config.yaml
dataset: "small charts drawn from random numbers"
encoder_num_experts: 32
encoder_shared_expert: true
encoder_patch_size: [8, 8]
encoder_layers: 10
encoder_positions: "learned"
decoder_attention: false
lr: 0.0078
Rows from block 9 of the encoder of a small segmentation model, named by matrix and row number. Rows with one number within an expert belong to one neuron, the router's apart. Each number is 128 + 24 x the weight over its row's rms, rounded and kept within 0 to 255. All counts start at 0. Numbers have three digits each. After the name is the row's rms in percent of the matrix's.
Before each expert's rows are labels from the 100 images, of 14848, where the router gives the expert most weight on average: "peak at" is the part of the image that holds the peak. Only what is clearly more common there than usual is listed. The data: small charts drawn from random numbers.
# router: router (encoder.blocks.9.mlp.router.weight, 32x160, trained with AdamW), inputs 80-159
# up: expert up (encoder.blocks.9.mlp.up, 32x32x160), inputs 80-159
# down: expert down (encoder.blocks.9.mlp.down, 32x160x32, transposed), outputs 80-159

# expert 29
peak at: bottom right
router.29 106:161107108092102162136132128092141124150093090114148158126155126148118096140144093118116096120141121107154126068120163157116131141156111114126148148144103168154116070118105135136088122126152180124193144125131095124086139138142111104166142098
up.0 097:150146168158149150113105066126188132108135124141121138116189107118130121156114132149154131135192116099138126137129114120139095128127118155120102093101156150154086102152094140152139185103112126125106168113109141147129113148139120112133100122
down.0 093:138167145105048086137093145114120115172134111117086135098105121129099101114116147110091136058100115100146158145091141113142140131146082116126186114160119137157135156121123164094133096113148103105182121095121116125140151114158113151130147136
up.1 091:165136138127118116131121113145157114108115131138114125086119152127116121134080102061121100118117132080172112170163107132152100132100118143124136125110123162117130104117119172115117109156138182124139111119142150182153148133138175118140151174
down.1 089:167121123123143105085120130104144125112123065098173110164123148145151115149109144113125129165136144101134073137160130102180138096128122130126117142132111140118161140121124151098106130120178125122129149114143123147174151083159132106166117153
up.2 093:133131127105141133173131125124119122113139105135129167154096140110113140117154096173079123065187131143131119113141168160129107108110114100134126180142140080098148152172127119154125115127095136113135116137140119148142134160133177107141137117
down.2 093:120139091116172103152146115095120115139125120112145122118112103132078125146131173133137146132109168079126139155129115172122106159094129120144110092149109123147107144139123132132129116109101141155105133101120125127099144149157186134151099148
up.3 102:138110108100158105106130150129145129102125166166144150149103121145111149090146124123142137123144116121140115131174121120154131109099146099112111141134172126129097164166123125085140165104101185151141127109149113126127122164130158130136121121
down.3 109:142119102118112163155134105132095139163135144150147104130136130156151104139152143106149138152143139134132163115144132095155077126118137140129100124132137095103114125131165094143155090127098184151070094157142121108137159128090157114160108170
up.4 108:131124093140102121131115174100149142131150079105080125140113168150149118114144134166116106151118077102130086138120129135103131091117097119082107128142093127088132122130087159110142117100139164148141132130146135133138149077104087145134144154
down.4 109:094156199103135134121133118161126107113117189117142110129109113130115143149118141151123114127097144100143157140161135120142091116156136105189148135148153128131160109140176156125113155148133106141136112131111142137109134143141136128121144129
up.5 091:129129122100138100155156103087132106097097103093119158139151185101114106110163120154141118125125150138149116125119134171137117110108148181165127125118157129130094132175079119106096108125124183122127140114112108146154141109097083108139131151
down.5 088:077151121161147109093131131163091114124098154159117119157081121090127140097120158112154119178099148108147169138120080133137071135113106136160173155118100127146133136168119131159126094107086108099138161137095138101117147129104117106108133157
up.6 095:142132161126109119092141103152162152099093153118130110112113106121150144128118096154123084117134121110195142118132128146127088109155110120150122146149124160147166117132141140122114148147107139166125174135104121142141087214113102099120163124
down.6 088:138144137123128131134155149112073144146141102181143129126133169121107140109150145104110152124145151109126120083087154127118152163091130117149163115136139177137109086151067116122141117104129122116193143121132132115090085122124134109142126101
up.7 092:114136142157121124127088146111121117137151124167122188173136119135115141172143182123138092120112146120072072121125169150126127122108106106088108157163186121142114109076132120127155134116148131137166131089111114123148145104125106091116115103
down.7 091:146160145118156092119146085115113129119098135134132143115121103159142103115080068144105136104138134129157140090150098107102147126137149118165157091148103092119130169095154130128098114133141170140119123123133145157141151136141150161129157169
up.8 094:160174082085131105130091140112147089132133132109120151091145131121130129091094111127133145065150110131134152144151124133111119114166117067118152124085122131148142148125137129123072154113123145140160063131118149103095145107105135157131161132
down.8 098:107060140125091138164144110139161090124116129100115102094133127090144105152176159129106121120128129130113120116111148175127159098150113139147110170188147169140146149093149106103166117114146107129168150136121107131119118098125140140109079144
up.9 103:147136117178167127081120204151128157111128145140144133099142101150141140117111105124119122162144108104132121123133078062152158142113163116120118101139106134122101144125146165115087143145103136119099163109133109101159098107142193123166119126
down.9 108:078081123102115106078157155134139131092116147139135141142141131130122136123139136139134102175120122147149144117112104127141136095058165143121111132109117127136106152142144116132158175136119147106116103162098163143115110109116156105096123139
up.10 111:043127155143099106113139156132121109124184129158148124139120108169145100145098167142121095148109074120130160158144161102132134123114106111121141133166144129126128097125096131172124098161122080126152123146097129155090084113120116111162116127
down.10 097:142092140124162142111128133139116132115119111136066142103127157143108128126113091126100081148163157123162137122129106131124172148140098085099114149098061172164138141111141148127057138105143147118180150125177144099127117133136129149122121162
up.11 090:136101109114127160110147130083128148083155125138108148156116135142108107169143090094135093183126129073086123132141157108155144122119107117090102104097137108155148110125161151106151169169117147143148111123085108152104157093140176096118156153
down.11 091:112125199119135133182133143121127133143120132103116104123137127133121146123139134101118138074118072138101110108126104142149100129150097124189148161113122112136133150120147167085107087186121124145125136125154146172125134129110145126106164110
up.12 107:122186183172128104142109141143110140126143154136121096095134052146109145144144145126146146123085176114132143123172151116131078149106115074160157132121127126120143101088152127143115141148132106151123125128101112137118155142101131151101153148
down.12 117:110168149135145099101175143146145114131137159126130109122093133158133129137144111157167122109072104100119168142165129111126064125145147143161115137155111160097141132145161173123138146120139121086150114109120132087116139140142118120128177153
up.13 124:106136128138164131112053160172122144130124150124172120134090152105120125129160163135116137157085080146102152149135134127128156119085128141115122115168106130149119105123120102149144107130125109111111139113068080196144116134104120106102112130
down.13 128:127155139165112107155100122170128123150166109117128086136085127114121126163109172164109181131083117144108130137135159094125178103155118121097123125158162098086123131109111119136148100116121089135096179088114137122143118142125117149136135096
up.14 105:122122091137136178128105116148129154133152108129200177138110100169150128141131132131129119148100114122118153091115135117118087135097104129122141166124125098127115134155154104138147122102102109122140146101121154118178158121096125099131155085
down.14 101:095138124099140100123102114115111136147118150140136125136179104073085158132093100151120112118126137108128127086113138098136202109154147177139143098154161138137105138110128127146128120108109120132147175132131123162111105142151085109129166147
up.15 106:072142124114098123068140128162115082134125120155137155153119145104159106139092138132133128135166102166125115160115145119142140134114150133111170099137126129136113113145147155169150110154165119110070142119110150127122119091131141135152128144
down.15 112:129070082133179115113098112108107154129119124135144158168149140109071167102112111111112127106173188140163148101134127120159140155125152136091108115096094120159128154142136138162099177099109153134118123159108141099135154146107128087140137140
up.16 095:128078133108142132098167129128148136138100120088146094167135149126166132094099122086114102122100152153147121108084114125136081103187142153151123156135105129149133104137155135109117132125093133110131126120172155128136127139153139130143140115
down.16 101:153146088142100117115142158103189091161168146092147096084135133121107128109161101119111154140126142132078141114138133092144129136124116109110142121116122147128120143127118123172113159100080085120100124125091135097135124159146125113150098147
up.17 100:163145144153084115168092106152105127139159127123133109151118095129107150125082136105129132139129121129117161136134097149114121174139117166153100148181120125146142087126106119132140111108121133122140152112176146079134115177134139111116086130
down.17 112:147120111126132125132129170139156128113071145119205128136157133115124130111110118150107151118148163109159121108139149114175153087140114139147094128103155124128125128116117116158125144120106106132130125175107130136128125123111128125161137104
up.18 099:156110166152085103148084087167167163123158095137125107128190152135093106095106143106100140086158139151111131134157147133154102125146152119143107092116101120128123117132106151136106152152117161117114140129124138129103084139158105120120123150
down.18 088:155143087127104122115139121099112082143117114089120121096115113140160108142130114084126118124130097165161100141087142165100118170121118109134158108112098164146113135143120144110144115144136136124156090155115123117149163093120135136094124088

# expert 7
peak at: bottom left
router.7 104:110130098085119092116182131123117110166148086140101090142070099124118170156095121112128135111120092147139135123144131095104140165139159118101139135092117127085109126110138127171100102124087116112140158107162133111106143127158118161132131095
up.0 098:153131120165097131177149143110077086119142115107109111125131105171109127138119089093132129135126108129173120118137151081122131093135102130150110126179072145119169137138163079091085109170132141102131124117110132136151122132147133128131168155
down.0 100:123092164129134134103116123178137150144127197156155107131159160131164137097112121132118091132104132109108136154108088121159132122087163142111094115117123140159161141118150118142117153128153139130127102159161158130144137161104106130088098143
up.1 096:130105168106132105113162138148112126145117114099134095152124132123153113133172125129106112139109097171116136119168130107155126109136145119112184119117106139128118076135116130123154106117099113101097133116124099136106132152122141097129134139
down.1 101:119115122085094138130102118156105084135147157154113135119134130166139178146103079167159140103138143124120181107107104080075108148140148144112090109132115140128158144148124138138109084111106131106100129139148141091115122173153106134173170167
up.2 097:113124124161201137161121112089188090125088129148101132142142102127136177129120140116148134115151154139119147122132100154144097089097134124146090143116103114100149129129103124128119095156047109113099126101156113164141113146141138116149156081
down.2 103:114117116121134118151125123100100164138113123133100142158076127161125082144132116130146113093129117098110124156138126149120136136121113098123136106130163103141123111159169115118120105166129136121121116141121107146162134102100130153135130110
up.3 108:138153142100160126133137133142134133130137116145079138157120162159150120144123114147145132152101100146069128123129089063133126161122131115115147139124121168067156152146114132121107122116129163094085153122137116137125132105168114122101126160
down.3 100:119163130145146122115096135060107129190099176208126154110152121111126141084108095110163128133120120126137167112158115088092129123117130144128118112073132142130120143117138133170087118124130132140131111106097130095113167109102142102165138132
up.4 091:105133165143123146138117143187150107128133133152099100138152067128120108148129093146117092132145144137121109137158130152096137147157114116165094100111101116149103141111165095158144136133137096133144131141107127178123064132133142134090113108
down.4 089:125102110118106095111095127122125110117135144128199155136079124176115111107139141119150115103148132106169171151163167115111193102116126158121118131117106157144123110149128117095108126138132139111130111121091128077097127161141168158099148111
up.5 104:138136143118135122129122145141124123152109150115107151092058106112125130163168093148145117151126194101149155087125154127142100111141096134129154144134136105138140153113126099105090106116172095116128143099152081141123128180138191112096132099
down.5 105:095101129126139119132127149138161164127121116160123117148143143137090129148169137132133163107096119091120108140106129137131177133108146113136139138136120128121096139125127195141121170120121087086093126166085103157105088127145119111151117091
up.6 098:099104151151123157129128121122119139149153127180121143160166133160106083125111130152128118118156146126153111108154142106170162097145106129091113134139143089099088153149096137123159153142128107130147126110119101137111153104111124113149136112
down.6 095:151127110138131117128147125134117067149109144098149117130125145097125173125109145162152159132128150134131125136131124111117117124104137214141109136115151172120143112076113123146092133090151148170127141107172112117129167117178105146108102125
up.7 094:124142167142153125126136156131086092123145183116118168132132109181094170122131091127155122137122128145132120108154155106118163133145124146149090128112140132131094072138124093133147092153140152071122119142106124122153146097116107137123136158
down.7 096:154137163129139128139097178119094120169128182111142121094117109140132143105127129107136139147105118146159102124113112127132100088124073138143126168125117093107097112087102161163109095159112118157128172121160136125159088139088112128131112084
up.8 086:116108140141134108095099137176128119120088078140166123162124150133090098106097123109127154116114117174173130135120099114137131143109105125113108145142159148113144122109131161127138172112129188132127138113101135081146115100149161094113138153
down.8 084:131164130113128092143142126110165097178098119113132160121142118138155138137167122109139135116119157115118117126144123121141056137122135167132112127097116167119126087146117144162155105125101162096117086153150152116138120107101111169087160132
up.9 097:104176148143182134128144135103157139150163131144103157112088135168138113134119113116082132111117097150124108136091116120155104134112113118098139122133131169131109170146083176134111109128102064116127122127165102163114146172154143140124103136
down.9 095:152162128141146146155130103133146151113132159134129107120126119126078172105113144174136118144125085149142098111111096137145172080132127145144149154100126173134102139113120141119085138109105113155112154113170138173124110110131124110123076162
up.10 101:087146105155125118150093103123130136137098102122132116088188126177090134156116123113133095083109100129153132112130144103121094123132126111173148121138147094110117130139133143131126123142129127109157167160087080177108128086066150121140150150
down.10 109:140137118118152106099116111107144125077132163098124156094091115112143129145123101081155142125113162112088118183127136165138100141110108129138169072136140115134177129130150080081134135120161144123143110086125136118193172143155196148111127152
up.11 103:139134145115159104156109101105104135118105141126121092137090103150100172123155102157144121128116140126129139104156149132123136103117104085140179155127147108122158170109157103118129136119083143129172116072134141131126144156111165146134139142
down.11 102:137087152153112153138111114128177112092120134130091128134159151137160154090183171121082116135168151123129129139125133128127150095127107103138130127155100133157110164085151110137144122112152106145166136124134151155112131123113107127150112104
up.12 094:123144149117135108157122153087160079131121108121106087115153118117112142156075093145158150136156107123133135130177159061115134100122138141106095113111124137109134108131116123100081161127124128151149179096126135153138146110131114121160175138
down.12 087:178137120105125131126091079107138120145076120121166129123136107120063125147162106111152152110130126089116140103165148144141159151109113185164126121116144126131148125100129122096151143114116129134115105075113109152110112131149180137130122109
up.13 094:107171139082149088130097114132169103120116149141140135090155138133131109111105105102118128114135108128150144136115095087097113109135173121137138113153162164143099127086167108134076099100119119126133138150131109149134175106148140113138167127
down.13 097:130116115131139148129117124088130139153138115106181146118169112120061143122076136094135129096121100134146157085097121135149154161093118117093143114156158142162103149127097120175149155112133121115132132170161145143135095127117105135166164112
up.14 112:151125097140120147107147157201129187109178092134148131139115158128136094149148116127126116153128113164056100132107118114135159122140142100080146080167133123135138162153131140133140143138150118109102124110110131137123134083126151130128111145
down.14 107:074132119105117095099175171142120087124089120139095130116082156079123141157120124142139122161121127092165118156131120130089072136127113156119124130122080142133136121132116140113065113122138126124129084139126120114135154147177113144108129137
up.15 103:147128138142142132152110161124161126109124124125145115140104134147154101160137139127144113131113153146115138129145119105156102143089113158148139132131155101109088149137153118130126097137122096159151134096158091186084141164059125087134117140
down.15 099:115154135128139154114132137151098144129159111098132177139126123099121145184123120115154135142112098110116127094138116103089149135130099136117135120116148115112132128119116150135177068135142141119105106124118140107115166130118114162142132126
up.16 104:141148127132094136131158102143192128139135119133141135131152105148117132096133116124114156113138109148130132148104099152139099127134118188106141090134123125157083125110109111153148131129145089118138133137101157146133118086112079144104139113
down.16 101:118131150148109126093123155146162099157137168173108146091138148121117095143156165101081142133130122101160106171131113104086127151118107122132123139152125143182119117140134177125147130107170142128096134150106116146136125162134139103130107121
up.17 099:149110118121151155100120082087148142110133108124164109145094110125122114122116119160123111119138099114113166105186191119153144124137062108125127153132196135133170109135111081123168168155129097154143125079098118131092145162124125091096109100
down.17 105:137117165121131112153124127112137124192076106146140160127131081148122133130139108118138139117108161094129142127118120128139109139140203099162098148080090120158133117129130117127160124139141162115143123156091126105111138116074123174152125140
up.18 097:112079131111133140134158137096154138096098127131155137153160118162129158132116153151115126126152120109095117080149182143131116103111112101114111134116162139121114147099124144174135096092138147120120148098173145091115141125143116089160119108
down.18 099:131116072122116131148154126119136091143160119153104097099128080126112126137130145115145110124135152130101155145120097133101107164134135127122170142216112150122133080158112115158072151150098124125122123131172123135137138167189121117126079146

# expert 12
peak at: bottom right; bottom centre
router.12 103:170118128154160147121108136163166144151109113161132128155141111153133118169159104142114127111139094113098148072135147107109131115142090102092135168149100128132130105108139119121134132109152116103095145069075127139134145147114149112101132102
up.0 097:096120154106171139144132128117132152112081151142140125169152160131129097150139180142144106125149128126111124108161120143120103172100178125179126133135096161101137139137171094082126098133122158154146110096118147128133104090168150096166180099
down.0 104:110117142127164159117144113135154137109167126130129126151200150137128127100075098089169118095161143132191101142147107126130131112126110162134122112117111164129121153160123090142094166134115134133098103122083106132115138159133128127153151146
up.1 104:121118106097108208166144124125163130130144135104120155098120108133130167130126117129159142168141133147119138153118107126145133146118138140142130140104154120122121138196134088079150136143103121128149156150139114096120130126138150158134133146
down.1 111:112103100133154125155137159107091128122125111132125153134130161158145113124139071119133137148116106096172169110150100105107086161088137161142148116121113136136120142145124149098102159099112130111147124149156121100116172126101162159111177189
up.2 089:118121101100111115140134127104116100139127104081156110149116152157181116131097128107098132151114139120069149140110138162105112138111116132159116140108096155100116147145164120124179127076143134102120123130083065120140087112122130154091119119
down.2 095:188141111138137128131118115157129113109105126097136158174146116132106145101098118115187107135100135129161110159152101179129121123145154122131131104142102151130130135129118135122163111136090130116111116127148106099139133104160117154162141161
up.3 100:142174134147122106146129137087135107108127130150104124157134087198161086125115098161150161124134114134141098105172140084156124093110130118100116126086152133108113095127121085147161117160153146121118098104119150135118148149112127132137146133
down.3 096:088111131162161167147144154073166129120146136081152138150115113128181094158117162057119122130117130181103094106087122095145093139175158111128140123086128130129140106106156122139142126131154098102148112126133093147156112116155122132138147104
up.4 114:122137125148110114137128166085114105172174116116126156124139134136146134147135100141129141117146121135119151105092115121112099123109121121131151159132154082131143174136136140111141140138142136140191108100125096155125104151104118167109120137
down.4 113:099133117168143157143141179126129118137136109139132139142107169129122123165122146118108148061151048142135108075125110113134130118129098093142159152115114096126140113117134169110139124129149137123156142123150142108090148116099132144139140108
up.5 122:146118128140112111116116104081073099136131154126114159144099140123099126093114134178116130141126137142117128164167169144090143141122125120101136158109137128152168130179095122153093136101111138139142112135126133124110145135129130131135127194
down.5 117:152153165138155123137086097105126078158111147145078145114149113105101151082088129125145142107134148130143138189172130128136109130099140162141116152096147122126133125123108136143133139128142121131088097125121174103139126084135148157115130181
up.6 093:116141069106133139121127103121106108164104155114178086099126171167146091143121110113148157130117130123135137137132149140102133117143116133083100145112099121131154099163147130108147102123117132095166139141147169084144157154128138116137146146
down.6 094:174125119107113166070153130115121167171131144144091098149149148099091128085126112158126156155097157132068142122127165145129171127156151138102122129113158155138122135149116124110125181125144099102127147076157139110127125164151128094120077129
up.7 101:105139122135079129159131121109139122134109126115153116142139139179142097156114156065120167141174127131148124122142128116155086175134107094126132197090130173141129124130171118129114118141164125137103126121145155102113135174149147083094123113
down.7 104:096146132152136106114092079141120141159149114131163114152161184119100111115155120104131106103112158115172106101133176084132139132149165132112159113114139157149110145147138119124116118081139139128120151135111129152106157110077137134115126108
up.8 088:169123135130109165120184098098142173140130104127144128142149160135164062165088125114094127132156075102165155090095129152129123114125137096152142141140079152110114103117126131167107141110105102121138158147179132137127102104119124139114146108
down.8 088:122115128151117134134078147145093124116122101114106119159112141127136149117106115065122138165125149166150110180163125100150173127136124153126102112163110144125184144091122104109138118147137124097087094080100143111198123141140117162091120151
up.9 102:144110133162106132186151146092160124098145121097131151142161110105132142114115058104156097118138129137121114116174134090158126099087149106139146123170171137126078143134120115098131171173116142134136105087119095142144121081108151149143171136
down.9 102:113088124126138161128164121157141147139108158152171110187139121106114095100109108105121117102113083148102140135125085068121157122134116129100195149108125114179109139123121138120105093125135161118119139095135167111111127166137108123128133126
up.10 098:142074130129167103160116170101103098128073118103132134145141139122133148140138093133098118118116110114096153139135147119145110141128099071134124140177159141111120150105094130128130125135126185093166092100137126142137119122156154170105156143
down.10 111:139116081090150160153113110163087133119138138137118182148152159109125186138127111114130141157153122131105137147165104101094117138095087103134123150150154153098153126106166120132113121143138162168082081120125136125136118109134162125113118120
up.11 112:159089153131109145167167155116121149142140123134089109162127123152101149104095102128129114143125117132124092116118106128114153126105118157150087144131142086115118156134115097085087136167125194103135120078122097135131099167148145122142128131
down.11 097:121081111085110117117156110181156112128081145148120122098133086123115156101122124171116148112122090136124118110113144142113175114151124137151193104134105162132115109123101164152121129159116101161157151153110144146115147054138116134119127116
up.12 102:143116124097096149128162118100166138134121182118128133132149119142125111166156137126122115111128153082146118104133179171121143122120082129167106116119132120174104109121152154156136146149124156104160135146137074164108119146133133088173142102
down.12 094:123166113105136093106110176126131102140197173161130129102112112133127176120151163131084133113103133132100102104127122087112207139132148125078118090140185128098135114127138132131105116112186141140119162114146121100103152144133096122123124105
up.13 092:099135143186131144135137150135122143160202114113117141138139120162136101129119098105130125134132119080115132158127139110119181079147152105106115125144160098118133110147131102105104169105125112109155124101122139076133100122103141117132091145
down.13 084:123140112148074150135109111080131142131091113145138108095145164128117100103147129118113175100119081123108086152142127146158138154109145121116114146092156110136160128138125150127163114132136143100109161121117143114149131120115136144080109136
up.14 124:146129079119151090139118115098116134118118139162114143147122090140117128096148143162165089110137134135102153131132156172113120140087103088108136127144170087147107098115161122117115105136102140154115098088081115126126161115113157126137107125
down.14 124:095138137108093102145161170088107098121115144135155117132079127131162143150126126130146154164114123136157144141121123102133085128163128130139097141156159106113125128143144121157115080155128141130150118162145115080109140114133116203128132116
up.15 090:159149163130142115099161139098152128151156100130104146099107101093100151091118114113123076140136148139149152123098114094118182147123133140125167125144110163123103144110118111155119112169127132102161145163141138138173131129139127118118136128
down.15 096:136074118145121143167152107108170157111122139136133115115107115106142131141143155121095139133129121137138132098098130101108152135100068093114155130093118110126145080074146145147142107162127129106110153119148149136163105141110176135158128083
up.16 093:113153143139144119109110122119110119163133148138125086149113165098113131133143122143132090175135114127123096166139145108140138124123149157121092079138124148103125168145097130099115110157137144122152109102115132163139180122127134113087114191
down.16 101:126135106106134100149125106153127188120080155106155175116155147136148091127131174118132124078130127109145176146144119155109072102118135129130183152123137094124113124114176126127129116148152139116103132115108130173102101139066131108154109146
up.17 107:153126156141083141102135107148134173135136139133105114157142143179172113139115099102107096118133125106173157112118110138113148141114100154160134131156114141109075133137145168144124130124143120129126188109108098108152060118112125094145155119
down.17 111:117107137174142128136117096164123165094101134129098092129104115109092143146122129140091099123153134107149143139136119173115245137118100125122117142172120094129144139122136115130150120122124140145134202109120131115129117128123132128136102119
up.18 091:141131116124141104127116133154108091117140129185138098098117088152139140131128149086143159131160112103150148104163130122129148151068172138130125104123153114113150104132127109164124160129149139135130158106113106100106135121178135121087098124
down.18 091:117141152144088109095125175100116143117109146129111113093131146091095069152166141169123148085121126100123152158086153112143130116172154112145111140115130098136104139142157163119168152155094096128111131169144134143080118145101108151107142117

# expert 9
peak at: top right; bottom right
router.9 094:147192148125145121152093117163103128105176128141080094104115137125123121091130077147139132110104123109131089125177146150131113120108112165146078106153153150128158135141140112097150139147136137104116087122099154130115122149112153112123158165
up.0 095:149149124113148117090116140124118119089153161150132144139121075162143129162113141153098153158128111128092154138133164121094152142084088154123137113098112109178132117127152118115142137109135128148149095106076165083163170154121126124067151128
down.0 087:072124165154124126096106116162059138106141143128139102145128118149135143138089130126109083090149123113141152153136115115128106133164114116101134124133112132102171107138144166112126138097073081108129113133117148130164107107156150081120190173
up.1 088:120128166143167109117137127150169124135128181136159153110110126087133201133126125116140099152095130157118140076168094140130171132092140145121194167149137097165155117144100150153134159158134162145135127111129151144075112165118090133108120140
down.1 091:137142138115129136149083100144147108109124137092154119138153098158177107130128122118121174066147144114113102129183157173171078128114103139152113140134168178113129133121149095125120157107113095094132128123147158146115104142147155111107155115
up.2 097:122115125142131111137130131142087097137205158149110125127103135133109097121144162105121116169092151132087118158094096146133166128098161157171150116171076085142134140111138101105116106159073094125096127148153119137185117108112132116135114168
down.2 091:121186119092069121126115147177124129077108079161114134135144100148110122135110097156114161104129159077124088124176164112154064173114081105096102126138152147122135101148157171138164147128107123126133127116106139111129135098147157129139171118
up.3 098:130131153137131135122118142102106093097119140117155153149104117104136124128165112129121137151124181126175080137145157195106140096131092130127142150140127149177114103173107140127118141140145149119159156125088133115151118138118105078136123172
down.3 091:142128180141123124125142127126111142167115184136082097090143119131133132127120095141127163153111139159166116144173125151124063133156115102163137113122090110136188131105125139110081121146138102085137186094153122160111110125103098146117148179
up.4 095:137138129117137124110115136136154128162096161161115125119096150155182122112163122130133159110110097148165152088108097140138131132128098154105128124126143140117079133135104135137117154125155128137111106148118097125141117156086107110140102114
down.4 095:146143152113111134149165137121134162152130118127087063146107106123143092117118152112092136129114120097089049110121111124149098149126139114133099110095146099118154137160116143151143166132107091144109165094155088127133157156162139138102133101
up.5 105:154152120106099103088125144157160094162154105096138081103069094078114128089125143108130163096106137102131154172116159135117108126139109158077161140111106136174104136155101117165098124125155106097157132128101144098129132101143133135100134098
down.5 117:117119121139146144098106070111121102141153108163090105117114115129109114115125072133154102109124170093147183161132144134125123080105128148142135140163132162146163128098129118140137138115159104107158126114079132154130170113124123160130120119
up.6 089:112120170103125117131134151128099135170155184128125135158153169128100130162148104169101143105138138135154117175112142112174126121162057108136117134177107138165175137127128152111126134121112077123109158116145136144142125109147130133097147167
down.6 089:122136124134157166165153141133093118104103153137144165093150075134118172134109082155137101130143108108108154123163113135135158188102129167117122138132101172169117134115163128121144135127115118157141134124109107114149155115099152117145081177
up.7 094:129120155149115151110128108215106099095109146169122178121119103096133138111061113144142139120123178140116130124136120106122139139118123111147152145133123089174122116121145102149115133154133085185112105092125107118148121122122153146103128148
down.7 088:085181137134135143153133085106105110094184141191128172127142097152126110138107075144173110105112116121160104138137178136121121121109124128122133119124131126103116116144136105134178127135117145119142129115103078156154130110133144097137128084
up.8 105:142159126111141137096123142120131176122140171142132130142115105110103097136106137132129123077110078114150161118126100116126175151140121139116101135109154170118126097136141173100156097126144178119134129124113133140134188175106154103135121131
down.8 105:091133113186164146136122136116125108159113119117104155130135141098140148135147118133158099176114083158092157161146079119081153131139146127145105078172102173125122164130162147127116144105139116130140092138115161130103122111126092161113114148
up.9 099:112143108141124108133101176114076117101106163127138124114137148186194133093119136115135158148136138143133088131132149161146131121034084144129125133128102121140130096119101117127110142106148128092112146143144139075121122164134143092116138166
down.9 103:143111130147147135112157171160113088104165172122142127135166129111104140100106098154177124110109143127147113144131142131165104118123079166146114180125083134140139144107118135156091146104136084117103138136131135127101129161137110092072173142
up.10 108:117131119131166115184104116076120152156138135163124090118098144120130123126138131113130160111082113106106124092139134109153157102114160108175161141143103115145114111139139125146152100087132132121116163113146146124078149118078111155155121128
down.10 100:135131133132120162109125139137159100139128134062138107129084106131132106176097151144127099121138129147132108121146152137089123142177131135151168103130114131098121171123114123145099142159153091171106077132148127137146118112127137132112139114
up.11 110:103120140126170125128175173126107092128086136105100141106105123084109146139129106089147127125112171125100102129132169141172138132109172146159120146139124096149110135093148068122096153145140106111113128108091137109160116114187101127090123147
down.11 111:133113141108130139133147175161116091146088120119128134111114097089128138167128132111145093137123153168069100165172083143113153156109144149138137102130073117149108128113116123145097149123140146116105126119123112156136069133148147114108136166
up.12 098:100150139122105128096122107176108105161100103117122133147106105125145131106153109178124147164116170111100104137142179125109142142137129195145096117097125148166142107175129116143124122104099138067083153156147145093153131119152139131173162159
down.12 092:149112095150125089105114121151102095122151124125141118152151142093113156124093092143141135135115104095171135093157150096131163117155110172131115136109099153125153127088140144142111174103166131116135144147105095076141127139086119117120153134
up.13 118:112138098117130168148150162136125130096108148126160136171117139121135134157144130099146117146161133080114118142151137147110107134095125077152142135142114119157141105187136143118163157138127126143170100137101147075119133076112144105133131138
down.13 106:135157137168171143124103140143143130141162111110196145148105099146122110114128160116117104099121102179122149130099157138132146124116123147132120135112102113108125141186097131117110098147151116093158107137094160085115202126141145140115145116
up.14 098:129099143101133094148132108136113115155126154175128136110102100155124145123158128117092179119132114128149151117138137138120126184111164095126086128130131130136143175142143125166175122150119140084138132139104174090080126131127107134135117126
down.14 097:133124166113115110123090148130143170108091108141077113179102145144150093099169148139104113147126129164093119101124167137123095117138129102125090129137120144106157117148157125107169084115070163173103138148129120134128135125121119128103116144
up.15 105:153125150112132140127162136168138160082114141137146126130146141093109151092104103127109117160101172062158122128138120157144154115128107123127093151122151096162113104111105117119151158089117139142127156141109135115155113147165110093129142141
down.15 098:135147130098115121143134143126176092102157090125133105118121113149120094128090122044119164138144117109158134137184140140125086153073143141120135099126134167119127113137124113145106164154107162115158127122151168137163104148109141101125131142
up.16 102:121161126108162128070121154186167081098148114102109147142125132123136127109140165144157116136138143144098130127159146152132128156108128147095113136094159118114118157125121129134126159118109111081123119117130146155108142141153157099132146124
down.16 100:141129148112159152129128183126138128136139148155109133149125116108101161111120121175133118111095128138115137105121092147132106133113142145156117157170156157114143100112107130126126156095075140102126129101170134132103093159143130086129172125
up.17 117:117133124160150159134146171149145111137106123134131127131094166138160109138086166110116133098093152092090111088122139116127173118159142132153136123107104079129095110104126113156118137102146090138115144120114127102123140097077115163158109106
down.17 122:134112142120140115127133114132087114097173154107139158128134130128137139109103107147126121106146114117120178154115145115150163130124081163177144130113163132089110108110087136096135124173116169114139139130155139147113149159178206106114123146
up.18 095:123133156120130134133100114163152153146170148149122071112113146139118114104150067123127130082105132112127115132140134161122099080191098117098136115135099137131146123171148127117137167116163092104135160111096144136076133095141138106099174155
down.18 101:137116099084109155138159177093156120144137149115123161096114144148125141140124122103143133158117125103126133123108066152119091113086153148142154166118129129159166083146145159148111119092136167105136138136113132105162115098123137144123074155